Weights of a small image flow-matching model.
Model: 2.79M parameters, activation silu.
Data: trained on drawn small creatures on textured ground, 101725 training examples, 12.1 epochs.
Rows from block 5 of a small image flow-matching model, named by matrix and row number. Rows with one number belong to one channel. Each number is 128 + 32 x the weight over its row's rms, rounded and kept within 0 to 255. All counts start at 0. After the name is the row's rms in percent of the matrix's.
After each channel's rows are labels from the 100 images, of 14976 (inputs lightly noised), where the channel reaches its highest value: "responds to" is what is common among them. Only what is clearly more common there than usual is listed. The data: drawn small creatures on textured ground.
# convs0: first 3x3 conv (model.mid.1.convs.0.weight, 128x128x3x3, each kernel summed), inputs 0-127
# convs1: second 3x3 conv (model.mid.1.convs.1.weight, 128x128x3x3, transposed, each kernel summed), outputs 0-127

convs0.30 116 [145 162 130 134 125 138 126 177 115 105 121 135 140 128 117 113 143  94 156 139 158 156  86 135 164 154 217 126 146  90 153 142 169 114 177 117 116 156 124 147 103 189 177 118 136 180 184  99  79 138  81 104 104 147  86 134 104 108 116 123 199 152 111  87 152 148 138 187 137 140 107  66 135 100 191 133 127 136 159  93 160 169 121 111 110  83 105 143 154 127  73  93 108 121 105 147 128 135 169 131  56  84 184  68  51 114 103 137 133 148 183 116 156 128 165 125 146 136  92 161  86 137 121  59 130 199 122 112]
convs1.30 100 [152 133 131 123 114 146  84 118 165 170 155 144 110 120 200 123 105 110 112 106  98  44 151 127 104 109 121 100  81 148  85 126 154 148  78 190 118 112 119 120 207  86 149 104 122 125 125 127 136 135 154 136 214 137 154 124  86 149 124  99 132 168 153 183 120 103  87 106  86  81 157 189 155  83 120 160 149 130 104 119  76 155  90 150 111 207 117 148  79 126 145 117 110 133 125 118 143  98 112 189 149 114 121 146 162 112 230 102 133 126  99 117 149  94  94 158 117 112 160 135 156 176 151 199 143  84 113 128]
responds to: blue; purple

convs0.50 147 [122 136 255 141 120 118 127 121 113 135 139 148 119 161 124 181 121 118 144 123 139 119 161 139 139  98 101  78 118 101 131 106 103 139 144 161 144  93 178 116  89 126 225 109 125 143 130 116 126 151 113 134 102 167 110  79 121 138  99 120 110 127 151 107  74 101 115 147 144 113 124 183 120 120 158 104 136  88 135 120 125 105 108 124 115 133 114  87 187 120 142 105 106 126 139  85  95 138 122 125 138 172 124 112  97 137  74 129 134 172 254  85 146 168  76 112 132 148 116 125 100 113 142 111 126 172 129  91]
convs1.50 225 [149 114  30  99 128 131 133 165 148  96 135 145 182 157 153  98  98  97 109 132 130 125 109 115 110 151 119 158 127 109 107 149 103  80  33 117 161 119 112 166 162  94  60 148 156 122 126 165 115  98 162 139 126 132 141 122  88 114 157 100 124 178 160  70 154 141 129 131 130 111 157 120 129 147 113 155 138 115  93 118 154 151  96 161 138 160 148  90  75 141 153 145 151  97 154 140 109 134 129 104 124  84 143 160 205 201 159  30 134 111 114 128 172  96 114  85 189  92 132 121 144 113 115 158  73  63 163 193]
responds to: spider

convs0.82 080 [157 106 143 144 129 140 155 138  81 155 119 149 149 105  97 155 129 162 124 143 139 135 129  74 121 138 122  61 149 123 156 151 125 153 120 156 152 129 149 132  91  93 124 117 146 113 132 129  49 138 163 148  57 148 155 166  83 153  55  84 168 132 198 120  65 135 107 133 138 128  80 134 160 139 104 207 130 128 158  84 187 109  80 155  62 141 142 110 130 164 125 186 175 112 117  59  80  92  92 111 116 127  91 154  95 135 132  85  75 173 121  93 115 161  93 109 127 206 130 163 124 100 180 107 139 144 105 139]
convs1.82 066 [163 158  95  93 102 137  57 138 156 109 189  81 135 160 105 113 149  95 102 125 121 158 102 175 139 152 121 155  73 199 122  66 178 157 127 115 113 146  82 129 146  97 129 122 140 144 101  80 147 146 118 125 156 140 138 110 146  81 116 165 162 169 181 131 149 136 107 137  97  96 159 124  63 179 109 121 124  88 181  85 151 168 165 142 146 109  74 112 134 146  91  62 137 110 193 135 112 165 134 177 122 114 100 120 164 136 119 149 125  64 121 150 166 130 106 122 156 181 105  76  46 146  65  97 115 157 137 115]
responds to: orange

convs0.62 077 [149 154  99 131 109 146 113 142 124 155 173  76 138 177  64 161 158 137  91  91 173 128  80 152  62 172 169  74 155  83 123  70 130 114 167 156 187 103 110 131 115 149 141 140  79 152 146 114 145 200 129 184 121  74  94 198 127 151 139 166  97  98  69 145 145 147 100 130 114  98 129 136 112  99 177 158 158 155 114 123 143 112  83 131 177 190 128 136 107 131 136 134 152 123  93 138 115 179 104 201 114  63 151  85 121 133 128 142 139 108  81 118 129 107 116 131 128 121 151  96  78 135 130  90  73  72  99 111]
convs1.62 072 [129 166 154 144 110 138  89 127 167 104 102 173 127 120 123 107  81  80 150 101  79 158 143  90 113 139  72 154  99 134 140 114 124 145  43 128 121 153 145 125 131 134 114 159 109 139 107 145 103  37 151 162 110 131 171 156  68 125  70 129 112 163 101 131 128 173 188  92 116 120  80 133 190 128 108 115  89 122 148 129 123  98 170 124  71 145 116  86 104 127 101 115 125  90 172 120 127  68 146  70 136 211 152 132 122  92 196 134 134 149  76  87 111 123 177 182 106 153  77 122 103 144 132 132 195 141  96 166]
responds to: orange; yellow

convs0.71 078 [184 138  85 131  58 134 105 118 103 100 172 115 124 146 165 111 165  80 151  67 135 122 136  76 150 140 167 119 124  95  95 108  81 176 155 142  98 117 118  59 129 140 127 100 132 161 119 164 146 186 180 156 141  70 155 139  96 150 136  94 119 167 151 125  95 115 166 171  92 141 142 126 110 115 195 210 174 143  82 112 107 112 145 150 140 156  86 119 150 119 146 208 137 127 128 144 185 110 145 110  68  99 166 118 148 192 158 185 120 119 168 180 121 123  95 137 125 137  83  88 114 143 110 103 156 176 116  99]
convs1.71 072 [ 69  94 122 139 193  89 148 154 119 132 181 159 142 166  94 106 119 123 136 193 130 163 164  83  70 134 109 141 115 142 194 178 161  88 152 116 138 126 104 145 136 143 106 163  87 139 152 136 116 113 127 105 133 125 160 149 134 140 110 174 190 124 193 158 145 179 106  91 118 126 132 148 168 119 118  70  44 145 171 132 167 146 156  63 125 126 141 119  99 114  98 121 144  70 167 197  65 141 118 116 141 140 125 130 135  49 119 119 111  80 174 125 141 157 157 128 139 147 201 151 120 129 114 115  60  89 113 138]
responds to: yellow; butterfly

convs0.12 139 [109 139  69 125 127 114 122 165 150 122 194 212 148 138 125  96 150  94 129  99 208 109 132 137 138 127 172 106 155 147 126 157 152 133 135  75 133 126 132 121 135 138 113 157 166 138 154  75 111 145 114 139 121 151 159  95 103 101 109  74 138 137 166   1 121 126 111 128 129 134 124 159  77 105 115 186 119 106 110 126 112  93 111 167  97 111 104 117  90 146 152 144 178 147 170 144 113 146 126 132 149 124 107 141  80  88 167 140 144 132 149 112 114 160 143 116 115 111 117  97 127 255 143 151 148 151 125 128]
convs1.12 121 [ 99  93 154 160 103 145 136 121 125 132 142  92 126 120 122 151 190 151 188 112  53 161  87 121 128 134  25 138 147  95 107 109 153  87 104 120 110 131 166 149 122  73 137 117  41 174 120 110 114 136 150 119 155 201  42 142 174 122 120 110 105 120  65 128 135 111 111 145 134 170 123 138 111 101  97  74 117 129 110 110  75  94 130  86 165 148 141 125 183 143 121  47 101 134 128 141 149  85 166 164 128 158  89  81 180 122  87 106 137 119 126 113 116 147 143 141 181 112  98 129 144  84 137 181  85 143 112 115]
responds to: orange; yellow

convs0.3 104 [127 140  22 104 164 196 124 177 133  92 124 107 121 114 130  63 152 148 111 122  97 123 134 130 136 161  81 109 183 154 114 120 111 120 118  72 100 104 187 156 141 100  86 121 111 112 175 166 103 109  90 124 151 117 132 153 102  91 139 151 186 165 118 140  89 132 101 109 125 134 120 114 121 139 107 167 119 117 140 111 130 122  78 148 109 130  90 113 105 114 146  87 168  36 107 171 116 154 164 114  55 142 149 131  95 137 166  89 164 168  88 142 166 114  62 135 217 101 128  78  75 107  92 146 141  85 109 123]
convs1.3 120 [177  99 175 111  93  78 121  66  82 154 165 136 116 116 193 177  73  77 181 149 118 159 156  64 152 116 150 129 103  95 137 107 185 108 156 165 149 154 126  90  97 129 185 126 115 121 121 103 140 100 136 156  73 124 164 106 159 189 116  60  75 109 145 127 145 151 142 138 146 126 146 140 137 109 129 104 181 114  96 170 133 128 141  96 146 123 139 171 183  92 111 165 122 139 110  78 118 112  87 133 158 127 161 108 140 111 126 143 110 150 128 117  56 162 206 112  97 156 124 159 165 165 132  41 143 165 123 155]
responds to: caterpillar

convs0.99 087 [128 110  83 148  94 208 149 165 155 136 195  99 151 216  90 102  83 136 122 134 157 108 128 138 129 121 123  59 116 122 118 169 140  79 144  73 126 224 122 134 128  70 110 135 115 101 160 110  78 135 129 114 125  91 117  97  89 147 146  98 118 124 112 121  89 162  48 118 122 176 120 224 161 155 118 151 142 180 122 116 120 170 112 134 153 101 134 147 108 146  85 118 120 149 143 117  88 129 164 120 138  53 114 111 125 139 132 130 120 103 136 183 139 145 147 160 140 125 136  63 179 122 101 138 184 173 133 104]
convs1.99 079 [169 100 127 126 110 130 121 124  73  93 105 145 122 134 148 163 170 129 147 148  99 116 141  92  65 159 153 118 171 126 171 120  99 137  67 185 167  42 177 142 116 181 135 104  89 172 161  88 117 154 158 147 189  99 112 128 140 163 128 130 165 117 121 181 107 155 176 143 143  97 113  80 117  80 129 109 108  56 150  82 142 127  98 153 153 151 149 168 131  85 194 105 140 138 145 151 163 121 131 125 130 168 131 133 169 111 193 115 171 128 131  62 104 117 107 145 121 106  98 166 121 139 171 139 132  70 126 222]
responds to: yellow

convs0.112 082 [168 142  89 147 116 156 129 172 136 122 106 155  98  69 140 150 150 114 150 120 158 126  71 124 120 110 117  88 144 118 134 136 125 159 118 192 161 149 101 128 118 120 120 164 130 110  73 151 185 122 188 111 122  50 144 158 136 157  69 103 179 165 155 127 117 102 150 119 163 133 137 152 125 115 109 151 101 146 118 253  78 142 147 201 141 152 141 136 138 148 144 132 169 129 146 164 143 141 152 183 170 118 108 122 145  93  74 147 188 130 118  96  85 122 123 125  37  76 165 130 117 117 203 120 136 149 170 151]
convs1.112 083 [147 137 128 103 164  92  45  97 165 129 150 112  86 169 127 136 130 126 150 159 113 151 152  87 111 182 170 137 180 168  92 131  95  91  63  92 144 104 145 162 138 173 146  90 121 115 123 144 124 146 103 126  97 161 103  89 124  77 145 132 125 169 152 131 108 100 171 174 131 126 133 141 134 169 147 111 156 142 125  57 144 104  69  41 134 101  76  82 172 143 122 115 115 133  82 150 138 173 123  95 168 139 169 115 150 122 154 123  74 107 133 177 186 152 178 132 166 180  95 152  93 109  89 141 153 112  78  59]
responds to: turtle

convs0.44 089 [115 145  97 127 158 132 171 103 105 123 105  92  95 122 109  94 159 114 177 147 135 102 161 104 120 153 122  90 110 168 143  67 166 112 111 139 114  98  71 134 160 131 140 144 110 158 144 137 119 101 190 167 127 185 162 173  93 165 131 152  93  86  93 135 152 175 154 136 115 121 131 110 136 139  50 121  97 127 203 131 114 162 149 186 120 139 124 140  18 118 109 124 116 133 143 181 154 137 125 155  99 125  88 117 121 151 119 170  33  70 109 115 117 161 117 138 143 102 137 108  88  99 135 138 207  51  82 122]
convs1.44 082 [122 133 153 164 130  81 123 167 144 146 148 179 143 189 140 136  53 138 130 150 127 152 163 156 127 118 124 164 101  98 103 105 157 138 139 127 153 120 103 126  97 160 116 145  85 126 148 135 118  86  77  97 147  66 115 150 154  85 140 177 220 184 153  89  85 103  95 118 138 115 140 141 114 189 189 132 158 110  56  91 147  86 142 103 176 152 132 196 148 138 114  98 137 103 100  81  86 203 161 121  85  94 125 125 132 113 134 103 179 105 128 100 108 119 119 146  72 147  92 137 167 179 117 159 107 184 172 116]
responds to: large; butterfly; red; colour: black

convs0.48 093 [202 188  56 131 134  71 141 124 133 116 164 139 116 141 115 141 117 145 123 137  87 108 141 132  88 110 151 152 124 115 107 140  87 121  97  91 139 171  91 131 130 160 142 155 159 109 124  80  60 129 113 170 155 153 159  63 131  96 151 144 149 137 179  76 100 126 123 178 143 163 151 133 123 153 131 124 116 176  86 135 101  96  88 127 149 171 181 122 126 151 125 139 158 176 132 133 122 135 145 141 116  88 112 107  89  85 110 116 146 146 140 165 138 199  85  97 247 141 109 126  42  77 108 113 171 130  66 136]
convs1.48 091 [112 145 166 116 130 174  69 191  57 125 100 110 177 155 133 135  96  68 214 175 135 147 110 140 178 163 139 127 108 118 155 106 165 155 101 195 127 104 149  86 128 133 147 121 139 151 151 113 111 156 166 148 177 123 104 160  99 161  94 155 153 208 110 201 132 153 167 134 173 134 163 118  81 141 129  84 131  68 141  94 132 146 144 106 131 143 171 198 144  99 121 122 167 105 155 159 128 133  82 146 139 163 156 117 149 186 131 101  99  92 111 120 152 124 192 109 107 182 121 118 183 128 120 170 124  99 142 126]
responds to: yellow

convs0.60 077 [134 138 179 133 107  82 134 175 118 123 165 140 108 142 131 127 143 131 127 128 139 120 137 112 138 149 115  77  73  54 147 174 196 139 121 105 160 140 126 106  53  77 189  50 149 113 151 209 131 109 135 174 141 122  98 111  94 162  94  68 145 118 155 136 156  76 132 127 123  98 124 126 159 106  92 130 152 172  98 126 137 116 146 142  94 156 156  94  95 175 114  83 122 130 167 130 112 128 153 129 139 138 124 171 137 130 177 113 164  95  73 115 123  85 127 164 121 147 146 192 110  70  58 173 214 157 115 158]
convs1.60 071 [141 149 142 112 146 152  79 128 122 208 114 122 149 174  96  97 144 157 123 117 102  92 128 179 103  96 131 118 114 127 111 112 105 127 141 104 113  92 153 114 152 150 172 228 139  97 133  25 157 135  89 116 117 152 115 117 104 113 167 177 100 113 122  65 102 206 138 170 156 150 123  83 112 164 122  85 107  67 162 138 116 117 124 115 159 137 143 184  96  84 144 149 114  73  75 109 132 162 127 114 159 159 148 107 111 161 117 145  93 150 130 200 147 127  90 133 126  74 104 106 127 136 190  97  73 113 115  74]
responds to: large; dragonfly; starfish

convs0.59 148 [ 85 134 255 152 100 105 129 119  79 105 128 140 121 160 125 122  91 141 157 154 149 130 136 119 131 147  84  73 134  75 139 138 123 108 129 139 119 138 164 134  35 105 179 127 162 107 133 114 136 152 120 103 122 188 134  87 132 129 157 113 114 103 148 116 112 112 103 148 149 119 108  92 118 119  96 152 111  96 112 132 147 103 109 110 123 137 131 105 124 135 129 138 138  87 161 101 177 104 157 131  87 166 125 100 123 127 122 170 117 158 228 107 122 133 110 139 111 108  99  98 105 126 118 144 132 150 125 134]
convs1.59 208 [133 120  64  95 155 131 105 182 230  85 140 130 104 142 153 130 148 120 126 140  92 107 188 124 150 151 110 155  91 172 123 115  87 118  91 104 169 112  84 181 113 123  46 113 126 105 157 179 102  90 170 128  96 112 188 121 103 146 109 118 127 216 155 136 115 179 119 125 122  97 175 143 128 116 115 163 141 162 109 145 122 153  94 151 141 194 146  72  93 136 132 115 161  98 185 185 123 128 149 109 132 140 156 163 144 113 128  67 139 106  76 108 178 120 136 103 164 116 161 121 113 113 145 118  74  78 154 170]
responds to: spider

convs0.14 106 [137 145 137 169 133 103 171 189 152 132 166 110 177 184 176 148 175 104 172  97 160 136 173  58  30 136  80  75 123  68 149 164 139  81 108 118 123 107 168 128  85  86 144  50 175 139 116 108 141 132 151 108 108  94 156 150  84  89  93 118 141  93 106 125 121 102  64 128 117 126 154 142 129 113 118 153 110 119 104 106 126 108 158 163 113 133 121  98 124 158 152 128 189 147 140 131  69 148 106 131 163 200  98 171 111 126 116 121 138 113 134  64 124 188 104  83 149 139 136 154 128 161 145 112  95 137 107 181]
convs1.14 092 [ 98 107 159  93 105 136 114 126 160 160  48  97 121 103 131  95  86 169  94 122  92  70 115 184 138 108 123 149 131 114 130 115 171 140 148 171 158  79 122 122 113 141 142 155 150 144 156 122 146 118 118 180 173  99 106  98  83 130 178 143 107 113 129  19 119 137 130 146 140 180 157 156 183 170 172 136 159  97 210 181 127 140  74  93 133 112 166 157 129  98 168 182  59  73 124 137 183 135 149 141  99 118 125 129  68 143 110 111 124 148 141 139 120 149 133 151 104 123 122 116 151  43 120 169 123 136 146  90]
responds to: large; white

convs0.75 089 [119  90  41  92  84 125  76 120 139  82 104 116 110  90 164  69 129  93 151  95 141 132 128 151  99 159 125 115 115 131  77 123 142 128 150 139 119  99 149 161 133  90  67 119 144 151  99 139 155 199  98 197  91 157 101 167 127  94 107 154 146  95  81 108 131 116 140 120 120 181 101 158 129 103 135 118 178 132 112 138 139  92 119  86 128  71  97 145 100 134 104  86 170 116 133 198  85  99 123 124 114 130 170 103 149 156  84 117 181  92  76 184 106 137 154 136 131 136  92 161  88  54  87 203  87 118  98 113]
convs1.75 084 [123 157 201 110 163 151 177 117  69 134  88 135 143 126 118 130 157 111  86  92 102 107 138 132 126 134 192 154 113  89 186 153 137 114 119 125 104  92 119 160 146 144 126 138 120 164 121 116 119  78 156  44 116 116 142  97 113 160 123 117 129  91 123 172 134 114 174 159 131  64 112 117 147 123  84 153 117 111 174 125 146 142 115 148  93 188 111 152 181 127  94 195  88  90 175 172 117  96  94  70 182 175 141 147  56 131 220 114 127 132 146 144 148 109 125  90 160 119  96  53 129 169 141 151 131 117  81 111]
responds to: fish; yellow

convs0.113 106 [142 183 188 126 160 116  79 122 115 179 150 165 112 141 137 158 107 142 127 114 113 115 203 102 100  62 156 126  93 156 106 144  88 160 149 140 119 154 138  95 140 136 232  80 146 147 132 122 144 155  87 117 141  98 150  86 134 118 178 113 125 122 194 125 147 121 164 116 127 116 119 115 132 125  90 202 135 148 125 141 124 117 169 126  74 122 163 114 104 114 105 117  40  84 138 133 194 129 174 134 161 144 143 127 105  92 155 186 102 156 205 148 100 125 118 118 104 136 201 183 133 147 179 158 132 175 110 143]
convs1.113 101 [143 110  71 122 108 117 188 104 162 116 156 138 137 149  86  68 147 153 137 106 171 182 138  95 227 170 118 144 204 124 153 125 120 129  94 132  94  89 143 145 120  91  87 181  70 108 142 137  93 209 136 150 135 152 149 153  72 126  82 169 184 141  54 126 115 181 129 120 112 172 172 164 159 131 148 102 135 124 127 125 172 170 108 169 172 141 123 174 158 112 106 125 120 113 119 126 115 136  87  86 127 121 126 114 147 142  94 112 162 123 115 145 110 115 143  71 126 121 135  49 169 144 133  70 111 116 141  84]
responds to: large; crab; yellow; colour: white

convs0.31 085 [220 109 176  99  59 108 205 132 143 136 142 162 139  97 111 132 141 128 109 124 192 116  97 113 132 174  98 165 122 149 137  96 193 142  75 182 122 127 159  99  96 132 106 141 109 141  61  65 103 181 184 131 138 128 114  70 111 118 153 140  93 140 118 108 119 148 148 146 132 161 129 114 117 121 126 119  91  40 172 143 141  90 155 165 133 146 117 121 126 128 112 128 211 114 194 155 119 171 131  69 154 148 122  89 110  88 120 100  79 128 127  97  70 136 122 111 120 135 147 138  94 167 122  74 112 119 127 167]
convs1.31 085 [ 69 125 166 145 173 202  87 112 151 106 117 106 183 127  75 145  98 101 165 121  73 112 178  88  75 117 126 156 104  94  92 158 191 105  97 114 149 110 127 120 148 130 125  99 151 140 146 117 157 109  80 106  74 152 156 108 139 126 120 134 139 172 157 125 158  96 131 112 121 152 139 124 124 166 122  88 151 178 175 111 151 118 106  98  75 149 171 138 173 143 136 117  84 106 102 120  75 134  78 204  98  92 122 155 138 161 134 152 224 161 125 137 167  98 126 143 118 153 146 138 121 120 134 178  53 104  68  71]
responds to: yellow; white

convs0.23 112 [124  85 138 144 103 156 185 118 140  72  75 123 154  91 157 101 107  80  94 165 187 132 148  87 149 157 150 163 131 198 100  88 128 146 115 173 168 136 136 103 151 100 104 141 137 108 137 180 171 127 118 132 109 105 132 124 164 165 138 180 159 142 149 119 106 127 151 154  82 130 123 179 116  78 133 161 119 140 169 104 102 136 163 176 142 115 116 157 126 123 150 124 159 109 127 171 179  98  88 134 111  51  74 118  80 100 125  91  56 155  66 135 188 104 102 165  46  96 100 166 115 127 131 188 170 116 119 115]
convs1.23 119 [153 162 131 148  98  74 153 120 122 145 131 143 173 117 128 151 150 135 126 129 119 147 205  99 141  86 114 133 189  57 135 154 147  68 178  85 145 171 100 113 172 146 176 136  97 163 130 115  85 108 134 106 142 166 125  76 132  96 113  92 140 149  79 163 144 175 125 117 182 194  89  64 143 111 144 144 165 138 114 149 105 157  92 124 185 153 102 114 180 162 109 163 140 138 124  91 135 137 137 107 147 142 164 121 101 170 122 116 172 140 120  80  78 122 159  79 153 155 180  89 132 106 100  31  87 171 151 148]
responds to: yellow; butterfly